config = dict(
    noise_aug=0.002,
    n_mels=64,
    attention=False,
    upsampling='nearest_conv',
    optimizer='ademamix',
    warmup_steps=150,
)
Rows from block 5 of a small spectrogram enhancement model, named by matrix and row number. Rows with one number belong to one channel. Each number is 128 + 32 x the weight over its row's rms, rounded and kept within 0 to 255. All counts start at 0. Numbers have three digits each.
After each channel's rows are labels from the 100 clips, of 14848, where the channel reaches its highest value: "responds to" is what is common among them. Only what is clearly more common there than usual is listed. The data: simulated sounds of rotating machines with and without faults. In brackets: how many of the 100.
# convs0: first 3x3 conv (model.mid.1.convs.0.weight, 192x192x3x3, each kernel summed), inputs 128-191
# convs1: second 3x3 conv (model.mid.1.convs.1.weight, 192x192x3x3, transposed, each kernel summed), outputs 128-191

convs0.177:079128107111080084115138159148116133109128104103090169106145117143135162119151157109117132128131102180124055113096073082110141112102105128125136138114055131124114139118120147132148103101089074
convs1.177:088136142093125135132128141131146115120157127210119102184136122114122067180155172136115091154165206130160147132086118118135103135135119126120101127135136146127139115124132134079098134165129142
responds to: state: faulty (88); air leak (72); piston engine (35)

convs0.94:093109152157121074154127121113120118074141129072114115162106129138154107081095091127083155083136184092119084113120107121072126111130087091070046095115111116138068150124086084153143134122152111
convs1.94:114140129158112128132130091110103135142103125000133166077098141126105170085134093136167153122128065137089141147202162139109168114100128118105171100121135113117138122126129157177178123109107128
responds to: muffled (low-pass) (61); conveyor (50)

convs0.31:075142129150143063153120139138157095118132123130126112104129112114142156111085145134123148139122069136129076072153075052094096094089136148104134142059063120119076092150119117147157145081094077
convs1.31:034138135088103154105134120132146148129132107046120116126118125105119100148147118129131093133155164170092171122104147051105136121116115127024166090137145113119152125123120145133149125169066139
responds to: muffled (low-pass) (95); gearbox (34); fan (33)

convs0.53:088175104133136105140033130155073143066107076123093137121145143146120166101083142093113180141118114089115081139122097125099157147141155118108122120113102105126113129104101130152169058078164068
convs1.53:101137111094120125084095128123165152140126096090132091102144124111139050154144150107108057124180189130115141111073127000108106119136096130102174128140119122124148114160136162154119120177089133
responds to: electric motor (70)

convs0.44:185122110128114118132142129135142151128141146117146190149142127137146098124177160116133146096155146187175150139133129155123166124155171134115124124156134139134153162095144189110178125151142155
convs1.44:161154110086130078138094119122140114124135152227097125200144163174154117115103141132089186111145117107179110145083087196128069121158140054146071141119124157155110098116131156145071128130196139
responds to: muffled (low-pass) (54)

convs0.159:135095159169109102136130153117069118160159164111114113126121073165105115103105120107088136093085122106155088148159107144051123187068119136100085088138176126135111117133074132116113108154144097
convs1.159:061158163196128120177172104116115122140136151051145169143083149115109203071146130168188144166172087121118153185230158158103183107094138091104140089096137116105140117135129166134180133108136149
responds to: compressor (44)

convs0.47:109089154164122112143118135133141138067147150111097125142135123139143099095022112157097158102163151123110099109078112138105123096105087140080080118140063131150102145149078058134128132118111098
convs1.47:147148127131113117113093083105119141153095139000143148097110157131120120110119114139145150094112056122106120150202148153102148114135126084129177112128135153114135102140162166182162115115137127
responds to: conveyor (60); muffled (low-pass) (59)

convs0.146:095137143134099064146146155127121124169157152121163153079116132121125144120168159119117122134140112205185111089144081071099132123108155116097106119106079120104134134125134166133142114118117113
convs1.146:079132154106122138133130130126118115116146113158115091192134116099130052187155178127108082137169175108135153125112115120131108147124124139144120126141135137128141127105135136093131137171135132
responds to: conveyor (63); speed: slow (60); muffled (low-pass) (35)

convs0.65:064130158151122066138147137133163102147141155117136104110125131115178141120098122150124147141137143152132105058173064066097103058097115098075104131113073142118115111149110135165164150124115144
convs1.65:090158135124117113133138091113110125149134128000126114184100137102130078140141145147124055106162092116120152141215143101113112121120136062159114120115129160111125104118171221133167114188147141
responds to: muffled (low-pass) (100); conveyor (46)

convs0.86:172084123084103140071163166159102135140126143103124171103132114136144132088151144107085111115134137141174099142103155137121109177124161110100108124143106100113125150118173167112073135158142137
convs1.86:111123167120121159180148120116088096118149124196115152161134108104105039169161149153111143134141145132157117136169086244155089153104111091176090142159145171138139119115142090097141154125143114
responds to: thin (high-pass) (56); muffled (low-pass) (33)

convs0.156:179150085123142060115110142130169168118179123102137122183146204142146125103035105111137116109172115117149095160122137113124114187188127147129143163099151113092154143113113146109114119071137121
convs1.156:115133134074131111124126132131157121119151126202120103214149127117143053181152175135105111138163184126168147128085097141135094123143125095127077132131131147131134105124127137098103140159152143
responds to: piston engine (38)

convs0.190:128158107142134127125066127134098136083098099111083136148161108122079197110126128121164165129126099131098079158162092113111151133118141165153172175109136131126155136103115140146187066150147099
convs1.190:097142120109109142097122119128149158156130100000138147088110131113119120133151124130131089132191130153115151129130139058107136088109107082090181100130125129118145124173136170186175132168086135
responds to: electric motor (67); air leak (63)

convs0.137:114057153147170153143145160128140117123164136147155111098146073112153111122145155138107107135097144146101111100148135090104086069064080158060098113153079104143146157143086036129133192067092148
convs1.137:056142162124128119158144128136115128133152126107137108166108125106122093160159156124115069134180158127147148126167130081119113130125142103142114129119128146111131109126160162105170114170135142
responds to: muffled (low-pass) (91); fan (41)

convs0.96:039191105110114162113138055109103139138106140162129121049137154128076116135138089111160124138154091178154130125102164109122127136160073140138159080109120146112184146139142132120096080147095166
convs1.96:060144137136138102161163142135111124127161118179116117175125123121138115138156168121101063146216175137171132136166112100140098118111130099132067138113119141132119112122151164072139116162154129
responds to: piston engine (50); electric motor (38)

convs0.75:093150146144102076152112103121130124123116126108133102123125133134144137091078103137124150122119073079097093088137088090100115108103124128119145130062079125109077093137112106136128121067102078
convs1.75:079134132083122149096116134130161135112146113167108095159147117117133079163142137107108080123154188136129157111031116053123103139135122137097130117143133116134141126120115132130109126186095141
responds to: reverberation (72); text has "room" (72); text has "reverberant" (72); clipping (37)

convs0.5:149164139138109152145110118086135133146145172150150170214108147157129136120128115155074165130135151032130137197113137172121143184195129068090140091167167128120149127132091129104121120185173143
convs1.5:088126120070127138108124146136151123108143107192115103153135116119132104153139153122110106153165197138140151111076118086125107124124127152098117114127134105137138127122107125093087134165116140
responds to: piston engine (53); pump (40)

convs0.64:081140150139133091165098135130153113084111108132096080146144093115154147084063112145108153145131107076110123091127115071100093095102114143093156141065073112124089093157120115155119123085084115
convs1.64:057148136133121153126146132126141119129152116116110120152121113098126118143147160128115047149172149126095165122120143094115120131101110140125148111139138120119143136126116165105143143196103146
responds to: muffled (low-pass) (99)

convs0.6:069155123090120089104090094146118136111107112122121097107117108121138097066107201097161109103165068114151055111131131073158150114143159182176126192128087138137154139075150114135120069080110131
convs1.6:173111113059125168091142150133166137121135096156108106135152084099134034174137139126096079121120173149143138098059100142140082122112074113099100127148134123143133148143102100094075156161088121
responds to: state: faulty (98); air leak (96); thin (high-pass) (37)

convs0.92:151083158142162167117158153114164120124170137114129183135127082124143170134189129167109129140097162165128157147122158142141142088088108103100091087203154133163142196159118101119112156124123146
convs1.92:032144165163119119185157118129078126140145124058148153116070133122095157123151134123128118149200118149144125146255154166130138124099136100134123127115124148118123120138162162118182095149133125
responds to: muffled (low-pass) (91); pump (30)

convs0.104:173109104136123162146169135117126121154160149121147203132088145139116148158170164144081148125115144139148112181084131154121153150144106101085124034170164114134143189164161145101108129188167147
convs1.104:099123110092135126113117156139151124108146107255107094149148116133140124138124162116111111154161209134142131109042119084141098124126121170100115132126123111144126136123098119085072143139126131
responds to: muffled (low-pass) (51); conveyor (42); clipping (28); text has "clipped" (28)

convs0.100:140156127141139158146087135127116127136119141171149123147119144149117125129118130131082140119092112078044091145118122152138099122141095122112141117127123108137099113141081045111111116144136122
convs1.100:079131128095128130114141147139149131117150112172119103162138115115138099157147158123108067151176194142136154114082119048129109119124122141098110120123126118130133130123116139089110131171119138
responds to: conveyor (44)

convs0.77:112153115106121141113107055081110142121110113147097085123143135112084120118131085117161117123160082092135148163127130113120171158143096153151157128137164133118180120098154114126084096162135151
convs1.77:090129116096139124124146156146149134116156108209125103160139120126145109140141165128097077168173215147137143115110113071133108108120122143082108130114117107137128133128101131063094133154132135
responds to: state: faulty (93); air leak (77); compressor (32)

convs0.42:066144129156120046119134159130086121136163150065134125132117166151134165083127101079039090119100153170196066086142133091090106140108136099086083081092124068131076156123140150148131063080148100
convs1.42:098153158155096090196182095112095094147149139118108163211092131098087146125183108158136124152175096117154163159247138177121126128092117060131102115128151188109140119132134177120139147156128140
responds to: conveyor (51); turbine (35); thin (high-pass) (33)

convs0.4:147151123137152105133082117106117129117145111126146098174116193159128154082106066122082137141149156085139126178105154136113143159209117104076098101136157097120134128134137131128128096112184125
convs1.4:071136130096123119133140138134136121120147116171123107164123120117134090158157156126108069159190180133139159122129124077122107124124126129110102124118130120124138117126129151080113125190126144
responds to: conveyor (77)

convs0.99:108137145145122111147140102092123102157100138123144160079120120135129142106174092121125127115107143172224128107165087122091150112136164107107113115101131128123118117110141178133181152119159120
convs1.99:053139144134123103166160128131104117135145124093132115177107123106125095147154156139120062146190140125152150135197129069125121124117131101133088131109125150116129115117152169078155119171145134
responds to: electric motor (53)

convs0.154:101137110110164126132048101147101134093113104125145111124099120154146064067072155084097089096121090099106083100138178147166108109129151150136103169083095114129080121085109059110113066097127119
convs1.154:114128120078125139115160142132163126113145113188113099178137097112130058154141135138111091127125185134137155110073114050124096137129102096086071131127133116126137128116108121087083134169107139
responds to: air leak (50); thin (high-pass) (48); machine: turbine (43)

convs0.59:109124136140101085133122158197103173047117121091083116179155122160149127074029137113099170133171154141109084177060115127123156097148106156108141155118059095145094160136068068112121144094129109
convs1.59:129144146118097149105115096099162127160100118000159152110096121088132091142154116151145100114150088124093155139183134117095150126141093091135173108150143154104160099161175181164162114172105141
responds to: conveyor (38); air leak (32)

convs0.179:131146099154114088152102153184068175045119093100105134134165148169136149101064112086117182133179181131123088147133082118089162128158135127098097119126095111137102155119096105163173081069162084
convs1.179:114148110092118098108106093109154145164097134000144109112117142121151085120111105140124130074101075119119113130149117119087124113154102049084144128137125181114138091156174199159130109135125125
responds to: piston engine (44)

convs0.90:146142139142117144152112115121128133185109139151213177121090173164120117131135131141091143106109095107108109139125134167134114147147129148096151109070124115121134085136123122095130137130171124
convs1.90:075132141110128135142142145136132117118151114162121102182129117111127093164146173141112075164173180125153153125120121062132111130115131137114099127123128132127133125110123143080118140162129135
responds to: conveyor (85); state: normal (82); text has "fault" (82)

convs0.182:106158093148139092127079151199097138098118083138130178095139152149050164106113167110116136135118123190147047155148102116113163109131156140120138132105055109137103130104117059152181102103156091
convs1.182:103136137077091161123126095113174141143128136000129121138103120102107087151145075130144091085141115122166150098111120107092124132137102026120125115149141180110153115151143166195181120177081147
responds to: electric motor (93)

convs0.172:177148090142170120107048108138115154122103098126139137210141170146129136091076124124134135124149141086110121183126137159142161135192130162154112141143152106145129141110118107102148123147185131
convs1.172:067129145082102141127134128125141136135126092023137131119116118096127064159164160142115092152207143147119158131178131109117111111107097120111155111135135135116156106148142161113157137174120134
responds to: conveyor (35); thin (high-pass) (29)

convs0.114:104113076116194145135120096135120099114121097144129107172109171138145111095097128071061067133055122109123106096130147152136111140094155112098097112079140089121089125147127099151101080131112121
convs1.114:139133132057110136111128113118164115120123127121125080202130111108139021180120120151116130108105151109137151106101112116116080143157099069131056136145137153124140120122130130121074130171122134
responds to: thin (high-pass) (61); fan (39); turbine (31)

convs0.58:123148126123094073141094131064130122097159142026109119215087165124141135079091038117108132109136109112181075131115141120069119172146114111138094117118148128138113106116182143131070084091147103
convs1.58:085138134120128103151159140133125113128153125162128110184119119108142089160161162135106063144177167120144155127153114091129112126122132109134080134112126137116129114122147163066127125187145141
responds to: piston engine (61)

convs0.149:186123120094152166094069106092121142104134118133120109144122135119102081107122101131147124120155134111116169193121167190158163147166133141144106146173179129141157146085157105117098108157157160
convs1.149:101132117094136128107132152138159131110150115250110102168154119131134099149142156121105091149158216139133148114041113070134108124136123143088107128120122102139131129114097121086083134161127141
responds to: state: faulty (91); air leak (73); thin (high-pass) (43)

convs0.105:095169117144149139131037115148056123117146119132106164121115151162093145104125123108104169111111165099104129161114131156143178138162156090090093105167121115156154159095103135130196089115196109
convs1.105:075153109134116128115118101122108140149114120000132152060095160150109184098110083140149167138168109154124119136158154106091147107118127085052191109124126131118129118169128163182119117113086129
responds to: piston engine (34)

convs0.89:132131115106107107147121123139101125148144098122134135050151139099118101127115151097135114110170113130161093052128154082161137111094192162120183173096060125086170115089160140109138126121141152
convs1.89:093138129087125132109112144131159126111145113200113094162144125129127090160148150127105098147163215124121152118035127042120099135135118156098137123141129105136140123122106125104086137173118144
responds to: conveyor (80)

convs0.152:110116146139076097123115159183052155121152169099136152061139156143140123099111164114099156144202159169129091137132097116119166129103109158111117127141032098157127170134097135113140065113141106
convs1.152:108154164136096129144128097094148101161092150018163160149100139109130096107124120190158169113104054099124130164204138157097139137143101089126126111135149187105154094126185195108151123119163141
responds to: conveyor (57); air leak (40); text has "muffled" (31)

convs0.183:159109137139096100140118148175090179062119128106108108195161138164162106088023111129094163134182161084081112190069112145120128124147101145116141146110099091139110153142075077119105154103126115
convs1.183:114148134092114105126127124122163108133141137172126109219132129116141074167147158142121095134167153113150160139125113135127107126153113089132072130123136165115141099131146170086092122175147151
responds to: conveyor (45); muffled (low-pass) (43)

convs0.141:082073153161144112136126144122167090137163155109127097164137089144174127144102098148113139116101165123077135099148112110098055083055097112088080113134091147136120117168059053139154164091108140
convs1.141:065168115116129081143134104134132134158148126090122116192120146116115109124144176130121085142203123140156144151177166082113101082113134050110140125110122166116126105149142221137147126148143148
responds to: muffled (low-pass) (100); conveyor (41); pump (33)

convs0.9:089134123116078078116134153142092142129126105101119152088147113138128156107140144092137128120134118176171076098131094086106130108106141124135130138100075131121116135109124165138145089085111100
convs1.9:089141134112124106141141139130150112131159126180118112199130117110139072161157169137105063144180173119162155135121111079131101126127117106138090134124131151123135111125144166079112132185148143
responds to: piston engine (62); bearing knock (44)

convs0.115:094158147111116084114106057073124140127097140114100060107178123122113153150109135113203117124143072154136117112141125091139149155123146173192155181125138166122184160123126126161139085131120133
convs1.115:082126121074134123110137154143161136115154112221111103184149112120140074161152169113095064158164191145144152114056109037141106117125107141096113129129120112138130134128105122094088139173125138
responds to: state: faulty (96); air leak (93); thin (high-pass) (33)

convs0.41:227128079132119167137151156169097175067126128098088156176141164160123152103136133126111167152177192148120143207099132190151181132186119123113111116176139095146139190139135149143175114145176108
convs1.41:054151149082115143110111125126158145130127131099153134120107142141120095126133123140127157142174146149122140137133130096104132119153117114045139107108126125124152093138154161150132101160129149
responds to: piston engine (45); muffled (low-pass) (31)

convs0.38:146103123110157126114105117129125136106111116131132092145105141136140125096066107087089114136115124106106094112153136133094116138111136135097099124061139116141074094122132108127078094106109100
convs1.38:067137153116123122146157130130141120118149121159129108189124115116132075156156149136116093142165181127130163122141123079134112135132124114124078131118128138121138117115131144095121122177134140
responds to: compressor (60); speed: slow (60)

convs0.32:183125102139128172142138128092132132138162140134134181144087151146112150126143110157052161139125116073097092201080130170116129136171068100053126036159158084133119157163152136104088128187165122
convs1.32:109129104081136116116125147139156125113146113255108092174149122135138108144132155121108103155161206133157142106047124074134101120129129132089091133122123117136126128121098129084060136148127140
responds to: conveyor (94)

convs0.20:135079132138104139159160155158153139106154131103077151100142079131142158102192180155115155087100130166132106145063134152114132094102077126088108120159049094163115212134153139132144184086144113
convs1.20:064138144090108121146144100123118131146134109012136117160098121084131054168153126139115081114165133128133150126193129088105117121120113050129117120135132172104141106141164169125153124175120130
responds to: piston engine (46); compressor (38)

convs0.16:174139091124124184127109097119125140133153136169154150141117167133096120105144144131168124163152114174132130205100107138057140163181080136128139019132137122118174177161143131119103113195146174
convs1.16:123127109092141131095112148136160129102146113255100092169157118141146113145125155118106120134147214127127137103011114092141100129142127143101103131128123105149125135111091111110067136150132134
responds to: piston engine (63)

convs0.185:113097152140130140121156161145155122151154143112127147106138119107166151136144144153121146145135156199157140103150117108122122075089074120071106102162105132134159162152105130128157139103096149
convs1.185:059153162158114106176147112123097115149137138064151124169083138113106113135148143134132076130174110115133138145243155101119136133124144094158111134112127174102127111124179191116175099165149139
responds to: muffled (low-pass) (98); conveyor (48)

convs0.109:173110087142173163116119164187127161044138108128058153204167113146139141106105152119117124126113149129102138193070150191182154115161098157112115128173114107150098172136127120093133195128172107
convs1.109:045143165138112151135167119130137143145147108015155154123088126099107142127165121144150084158191145147118157142204146059110177119104117103073156101121124138098151118138131161143171120153105141
responds to: piston engine (33)

convs0.61:054164120094118055113086077093107139131134110130122086105127135121099121137153126070169090112156052148168104098128094057121156128146131166165143162099109140111168115073153134133113054078114111
convs1.61:077129136126130127155180144139124131131154112139136125154122105099134091151158162133106041157173169145155141126156112087131121119109109106106088131121123139120128135138130143067133128162115127
responds to: state: faulty (96); air leak (89); compressor (36)

convs0.73:092088161109132107101179156117174097123189139119119181145129097125146139151154115161155101106083148135093139139152151124141167091091178061144108129160144174129104181142090117100135158086136132
convs1.73:031141122150137093162146155149086139138151120150130080131114136120138140140123178091100038135179164129146114101157124080138098116119146114139122155095104136120099137148143148108162108164136118
responds to: muffled (low-pass) (90)

convs0.121:160138093142170191145133120109130143142149173170141165155114144133094129119135131134134102149126118150133114168104092139071114187168075196124147071176155104135145167179100117100112109224138144
convs1.121:118125112086132134095105149138161126101145112251096098165159116137138115148130155118108115140151216133132144101017118105138107128136128167105124126132128104147130136104093108108085147150124136
responds to: piston engine (44); clipping (39); text has "clipped" (39)

convs0.163:123136127131118114133076116128121132110122116122122110138130133137135124112087105126122143126119085071094105121129112123112122126125125131121137130108116119127102114126117100135123114100116101
convs1.163:092138133086124140107123137134162127115143118175123076173136121119136062172129158127114082141150189123132152115068123070127103137144120134105099134127125132123136125132122136105087119186107139
responds to: conveyor (67)

convs0.161:091129118098146121127062108139105131103105090130138116121111079129144074100119187078130101071130081108130047101128181104195144089107160153180091194138069133140163129069129108127122059097112136
convs1.161:163116108065117146098150151136161128116137095164097105166157092108149067154137147122098082109136168136127150098049113135139088125111074130117120124139136108140135144120092115084101168152116130
responds to: state: faulty (90); air leak (81); thin (high-pass) (44)